A small model that answers yes/no questions on an image's attributes, trained from scratch.
Model: 4.4M parameters, encoder activation silu, encoder depths [3, 6, 3], fusion encoder width 192, fusion encoder activation gelu.
Rows from block 9 of the image encoder, named by matrix and row number. Rows with one number belong to one channel. Each number is 128 + 24 x the weight over its row's rms, rounded and kept within 0 to 255. All counts start at 0. After the name is the row's rms in percent of the matrix's.
# convs0: expand pointwise conv (encoder.blocks.9.convs.0.weight, 144x48x1x1), inputs 0-47
# convs1: depthwise 5x5 conv, stride 2 (encoder.blocks.9.convs.1.weight, 144x1x5x5, trained with AdamW), a 5x5 kernel
# convs2: project pointwise conv (encoder.blocks.9.convs.2.weight, 96x144x1x1, transposed), outputs 0-95
convs0.62 156 [112 158 118 131 108  93 138 104 127 170 148 106 128 137 130 108  98 135 129 151 152  63 137 138  99 123 147  98 169 135  97 135 157 120 125 121  97 104 127 142 146 142 105 145 112 164 149  68]
convs1.62 111 [ 97  93 126 127 136 121 122 140 124 134 153 187 158 114 124 147 177 165 120 143 128 164 157 123 119]
convs2.62 120 [112 130 127 110 121 125 125 109 150 150 134 174 136 162 130  90 116 129 110 100 129 145 118 180 150 131 125 113 142 145  84 111 125 123 113 143 151 130 125 155 114 164 136 119 144 135 149  96 109 131 162 148  82 120  97  84  84  96 156 149 104 151 141 132 149 165 136 110 146 149 108 109 125 105  92  70 141 153 123 128 102 114 127 100 148 152 132 127 151 146  94 112 145 155 213 125]
convs0.65 090 [ 87 135 136  64 163 145 123  94  83 164  74 124 102 130 130  88 126 118 115 114 148 103 140 113 163 109 172 133 101 120 151 131 130 117 129 117 135 151 152 133 130 158 124 123 143  94 132 137]
convs1.65 137 [124 110 118 108 116 103  98  96  87 107 109 127 135 113 101 114 115 103  86 128 131 111  90  77 108]
convs2.65 100 [120 179 124 132 131  80 156 131 140 138 192 121 168 120 154 101 140 181 128 137 138 141 133 155  88 152 106 108 139 139  87 138 135  96 156 112 123 137 108 133 148 126 139 149 145 165 144 108 111  96 114 178  85 102 105 133 140 129  80 130 138 112 114 134 131 163 138  97 120 145  89 147  89 143 134 155 172 127  86 113 107 108 132 141 133 115 122 127 123  93 111 140 159 166 111 121]
convs0.68 092 [124 127 153 160 114  72 110 147 147 123  91  82 102 105 129 123 119 126 155 124 184 164 130 154 115 161 147 108  92 122 122 133 100 130 135 122 141 137 102  94 119  94 156 128 155 133 170 122]
convs1.68 121 [126  99 126 118 119 115 102  83  94 108  91 102 106  87 109 127 142 149 125 101 123 163 157 149 111]
convs2.68 096 [ 98 138 119 138  63 132  87 155 119 137 110 164 111 117 147 129 151 111 126 138  86 121  93 125 105  86 103 115 161 104 115 130 152 133 125  86 141 138 126 102 141 120 144 123  82 119 118 113 150 108 151 120  91 144 116 146 137 126 133 151 145 135 157  54 135 117 140  93 116  91 120 174 123 130 103 123 138 109 164 103 136 126 130 108 169  91 167  81 158 132 121 156  96 132 109 112]
convs0.70 119 [ 73 112 129 124 116 110 158 112 166 104 149 148 167  67 130 117 117 125 150 130 147 119 173 126 162 106 183 147 161 117 149 154 117 129 134 140 158  97 152 120 135 128 118 132 130 133 144 156]
convs1.70 095 [168 151 110 144 138 151 185 158  97  97 150 163 160 126 117 114 124 147 141 124 103 108 135 140 137]
convs2.70 106 [128  92 107 133 121 154 158 138 155 107 161 141 124 143 122 195 136 128  79 144 121 127 141  75 131 122 118 136 127 123 170 179 115 156 101 139 116 171 161  93 125 107 116 131  98  95 113 149 156 119 168 174 114 110 146 152 106 139 130 124  96 101 136 108 165 124 158 162 134 103 107 114 137 142 135 119  78 122 144 144 138  93 141 107 105 146 106 145 113 117  89 121 138  91  98 141]
convs0.73 069 [ 98  99 115 125 172 121 134 106 161 132 166 154 120 124  93  95 132 166 155 103 108 126 130  95 147  52 153 118 121 114  97 146 116 136 133 113 144  96 139 103 112 139 117 140 132 103 132 160]
convs1.73 085 [ 93 124 147 118  90 113 110 130 120  81 104 107 134 169 140  94 108 143 146 156 105  97 139 106 103]
convs2.73 082 [151  96 119 148 161  98 141 137 144 111 123 153 117  95 111 131 134 160 128  93 142 126  92  90  89 108 174  94 125  84 105 117 153 133 113 136 148 152  94 113 139 115 143 116 109 176 123 181 125  74 123 143 120 125 109 126 112 126  89 114 105  93 123 140 119 163  99 143  79 109 110 133 141  78 132 134 120 156 118 139 110 141 186 142 128 133 113 129  83 134  97 167 121 144 134 123]
convs0.74 092 [118 114 123 127 145 168 111 122  94 120 151 113 125  88 107 121 125 152 139 110  85 121 107 134 134 177 151 152  98 119  96 139 138  88 131 140 145  63  87 123 133 124 153 127 108 136 156 173]
convs1.74 076 [139 132 121 149 122 107 176 114 148 151  94 179 165 147 133 122 135 172 144 114 123 101 132 159 143]
convs2.74 093 [ 92 147 131 115 176 116 116 127 126 125 140 144 110 105 107 131 159 146 140 118  95  94 151 102 160 142 151 150  82 143 141 126 150 131  75 131 149 107 167 151 180 113  93 139 167 139 139 138 172  89 152 141 140 134 148 135 118 100 135 112 162  85 128 107 118 123 133 158 108 140 143 112 139 126  95 141 125 110 147 161 185 131 168 139 155 133 133 137 104 127 113  90  66 142 126 118]
convs0.77 103 [122 104 102 108 151 166 133 150 152 115 124 124 155 143  89 136 161 163 110 151 102 133 107 150 131 136 172 139  86 129 150 107  90 105 125 112 159 101  77 142 160 149 128 125 126 154  85 134]
convs1.77 077 [121 133 120 114 163 119 127 139  65 165 113 143 151  71 157 107 119 153  98 122 120 122 126 126 118]
convs2.77 093 [118 138 100 113 156  74 138 107 119 165 147 145 144 125 129 136 123 132 187 159 128 134 135 126  78 137 161 144 163 167  77 135 133  90 128  77 122 116  90 128 111 128 145 137 108 173 142 176 107 159 100 131 166  95 158  85 153 120 143 120 136 109 129 107 153  91 107 115 113 116 112 148 147 109 120 151 173 152 130 141 166 149 131 104 143 139 110 132 129 144 148 152 139 154 125 127]
convs0.79 135 [ 84 110 149 130 107  98 145 149 144 116 111 111 127 145 102  95 112 120 160 139 119  80  99 117 131  87 152 126 105 139 148 166 173 115 158 109 161 107 102 128 142 111 101 101 151  89 122 105]
convs1.79 166 [124 110 127 119 132 103 103 102 103 123 100  94  81  72 123 123  99 105  86 108 132 135 123 108 136]
convs2.79 126 [117 164 128 137 109 122 146  89 157  90 130 157  97 157 119 127 152 121 147 117 110  98  93 139  62 187 127 115 101 134 139 101 141 131 114 134 116 146 110 133 162 135 126  76 115 142 134 145 111 164  77 136 127 106 142 132 112 126 124 119 120 128 162  97  96 158 174 151 128 110 143 106 115  58 116  93 117 172 144 129 105 145 108 109 141 147 131 128 139 129 162 123 125 174 125 132]
convs0.80 096 [108  88 118 105  90  98 154 127 116 125 108  88 151 122 136 142  85 148 158 118 138  95  94 153 129 128 124 107  98 140 121 156 146 156 156 130 161 107 108 118 108  92 173 119 165 102 102 132]
convs1.80 094 [160 135 123 111 128 154 189 176 141  95 129 163 166 150 116 119 111 137 126 134 120 137 134 100 111]
convs2.80 095 [138 131 116 145 135 133 112  95  87 140 143 135 135 134 156 166 125 112 124 155 122 174  99  79 128 138 145  90 152 119 123  90 150  96 153 145 122  78  74 129 136 125 113 126 137  91 117 179 159 158 121 133 125 100 108 174 169 124 122 142 135 138 112 128  71 131 153 121 139 157 129 138 135 127 130 150 149  95 127 174 106 157 113 126 129 123  95 133 143 114 189 129 140 126  79 132]
convs0.87 103 [ 90 166 104 120 139 192 128 126  84 103 142 134 140 133 140 115 112 172 108 153 130 128 152 148 146 120 129 127 112 141 133 166  85 104 119  97 121 137  92 116 155 155 143 166 125 138  85 129]
convs1.87 088 [107 159 108 150 101 100 167  90 154  95  93 140 108 142 111 115 135 118 128 110 130 102 145  92 156]
convs2.87 088 [124 123 122 116 116 112 177 113 134 130 114  93 136 124 131 131 140 110 176 114 114  61 120 133 141 170 138 183 119 126 105 178 149 133  68  87 127 112 143 147 139 142 135 104 105 125 106 140 112 126 107 132 153 130 127  98 110 117 106 137 111 118  96 164 123 137 149 136 112 103 164  98 112 131 131  99 123 109 107  87 168  86 117 132 145 156  71 140 114 127 128 104  84 117  96  98]
convs0.88 083 [142 105 140 162 111 130 158 122 148 128 163 106 146 140 140 132  95 111  95 169 148 128 121 144 181 177 121  91 132  96 161 117 130 172 143 136 125 127 119 159 137 135 160  99 118 141  96  92]
convs1.88 104 [123 121 112 131 118 157 136 113 113 130 176 148 136 109 124 166 149 122  86  91 156 137 102  89  91]
convs2.88 114 [102 134 116 123 122 107 123 134 146 125 143 135 177 124 158 126 138 137 169 107  73 124 156 105 138 168 128 121  90 107 112 114 150 114  98 103 154 115 147 156  97 141 123 120 110 146 111 117 160 108 106 153 147 139 115 115  64 147 137 143 157 125 168 132 134 132 112 175 107 155 107 125  86 167 146 105 119 107  89  94  83 117 131 107 103  60 111 150 132 140 113 116 149 160 118 134]
convs0.91 126 [ 99 118 101 130 138 170 152 162 107 120 179 166 140 119 146 121 130 154 112 104 101 106 126 150 141  65 144 133 106 124 140 143  94 107 150 127 120 119  91 128 158 152 145 168 133 116  90 123]
convs1.91 107 [149 107 144  99 137 155  74 177  98 138 138  80 164 115 121 133 114 130 139 124 125 143 112 141 109]
convs2.91 095 [125 146  99 118 193  75 134 134 136 114 115 144 145 141 109 135 144 107 126 153 144 111 172 150 127 154 180 118 138 134  83 159 166 117  87  73 124 108 128 131 145 165 126 125  97 123 138 151  94 142 125 121 126 133 142 111 191 135 118 160 143  99 111 128 109 163 115  99 141 124 156 120 125 145 129 138 130 126 126 109 150 120 140 170 143 173  95 135  91 149 105 172 110 123 138  97]
convs0.92 093 [137 131 149  85 141 160 133 127 111 108 118 132 101 142 166 141 110 151 104  88 156 147 169 163 142 135 135 139 121 120 154 105 125 104  75 140 107 110 104  98  96 107 162 158 139 171 151 117]
convs1.92 122 [139 144 146 119 126 146 140 157 137 129  89  81  76  74 114 121 153 147 135 113 143 139 136 151 150]
convs2.92 096 [155 136 113 130 123 135 104 170  86  95 107 126 134 105 138 134 101 174 106 109 124 159 120  86 162 107 136 131 146 117 100 147 147 144 121 140 125 174 135 104 111 119 154 145 152 137 121 135 160 119 166 135 113 112  82  90 154 126 162 102 139 121 112 130 152 103 109 104 109 182 131 128 166 179 128 149 123 150 102 116 154 197 163 141 129 118 151 123 136 130 142 140 101  78 115 125]
convs0.94 092 [141 108 138 114 167 135 112 126  92 152  89 146 127 101  94 126 155 118 150 137 106 124  85 124 115 160 166 106  98 114  94 149 140 116 101 115 112 136 110 105 168 146 133 141 145  71 149 163]
convs1.94 118 [104  95  91  88  78 126 100  99  99 100 145 137 129 144 149 134 137 140 140 154 132 145 153 152 145]
convs2.94 119 [130 109 171 121 134 164 129 116 149  62 124 151 130 153 115 134 156 151 141 124  96 138 134 140  96  97 136 129 171  99 129  84 136 197 139 125  92  97 103 161 129 120 142 111 122 136 131 118 171 100 106 131 133 185 148 167 125 144 142 141 114 114 128 123 106 103 120 120 193 125 160 113 148 134  93 143 119 128 136 133 126 111 140 105 145 117 150 151 128  73 125 147  86 140 142 122]
convs0.98 116 [136 107 155 109 104 155 146 107 120 127  89 105 113  90 142 137 158  66 143 145 125  91 177 145 106 138 100 152 119 130 126 163 108 132 102 137 117 143 105 143 141  84 147 135 146  81 120 134]
convs1.98 100 [161  94 140 126 125 163  59 147 118 125 151  76 150 104 135 139 114 143 122 142 133 112 128 139 123]
convs2.98 091 [107 148  89 120 156 117  96 133  72 135 130 132 143 130 132 172  66  93 146 135 120 120 202 135 135 154 156 123 134 116  81 139 129  99 134  80 116 153 122 122 124 138 154 111 127 161 128 120 145 125 130  98 119 109 126 129 152 146 147 110 146 145  85 149 139 170 166 105 142 131 128 122 102 109 126 155 145 145 138 114 160 120 139  98  98 176 108 147  92 168  97 121 110 128 102 107]
convs0.99 092 [146 123 113 125 125 114 157  99 123 140 155 121 146 168 126 132  62 163 155 115 127 128 116 136 204 151 116 110 132  98 122 104 122 118 140 111 126 128 106 137 115 146 152 115 182 119 137  86]
convs1.99 081 [125 164 135 136 124 132 192 141 129 116 132 172 150 111 118 134 126 116 101 103 118 125  81  85 117]
convs2.99 089 [150 108 118 169 135 153 116 145 111 158  97 111 150 141 163 145 131  90 110 162 125 158 118 114 124 159 117  84 125 126 144 124 138 132 149 137 107 107  85 173 157 116 147 148 110  98 134 132 128 150 127 134 134 126  84 170  98 123 114 155 124 113  95 178 108 160  98  98 173 117  91  79 121 113 177 114 155 120 100 127 127 163 151 113  80 124 125 124 159 133 115  93 151 144 123 119]
convs0.100 100 [141  84  71 122 131 148 149 176 146 128 147 132 150 136 162 110 141 133 145  86  80 112 119 150 137  92 140 107 111 123 111 145 134 131 139 140 131 105 105 159 126 146 104 165 104 117  75 123]
convs1.100 096 [128 111 134  96 161 106 123 141  79 158 120 110 160  71 158 136 121 145  93 147 131 115 126 122 143]
convs2.100 093 [124 157  90 118 161 136 128 135  79 142 157 134 113 140 132 170 112 145 139 140 119 160 155 156  99 146 141 128 155 157 100 151 138  75 101  94 117 105  84 123 152 125 110 123 122 138 139 115 103 162 137 117 138 107 162  86  85 153 177 165 125  90 107 146 134 158 162 169 142 104 151 153 114 155 103 139 151 140 158 120 114 118 132 142  86 137 109 120  86 125 130 154 103 103 110 124]
convs0.103 108 [142 113 143 101 155 167 162 144 116 103 146 175 107 119 163 141 156 109 106 124 101  90 141 111 159 144 161 131  81  99 136 134  95 125 129 119 119 120  83 138 154 165 110 134 108 116  98 141]
convs1.103 089 [121 141  89 152 125 111 149  70 141 121 120 162  76 156 117 128 144  99 147 120 153 138 118 109 113]
convs2.103 100 [138 145  58 132 120 133  92  86 109 151 152 115 136 126 106 140 104 118 144 123 167 142 140 127 132 157 161 127 121 156 114 147 159 125 136  77 147 111 108 124 148 174 124 114 119 158 114 183 149 134 138  97 138 105 152 104 153 134 152 149 175 111 105 151  88 123 132 128 125 114 144 100 131 127  94 154 136 120 108 159 134 126 169 145 150 140 115 137  68 168 103 145 121 154 135  81]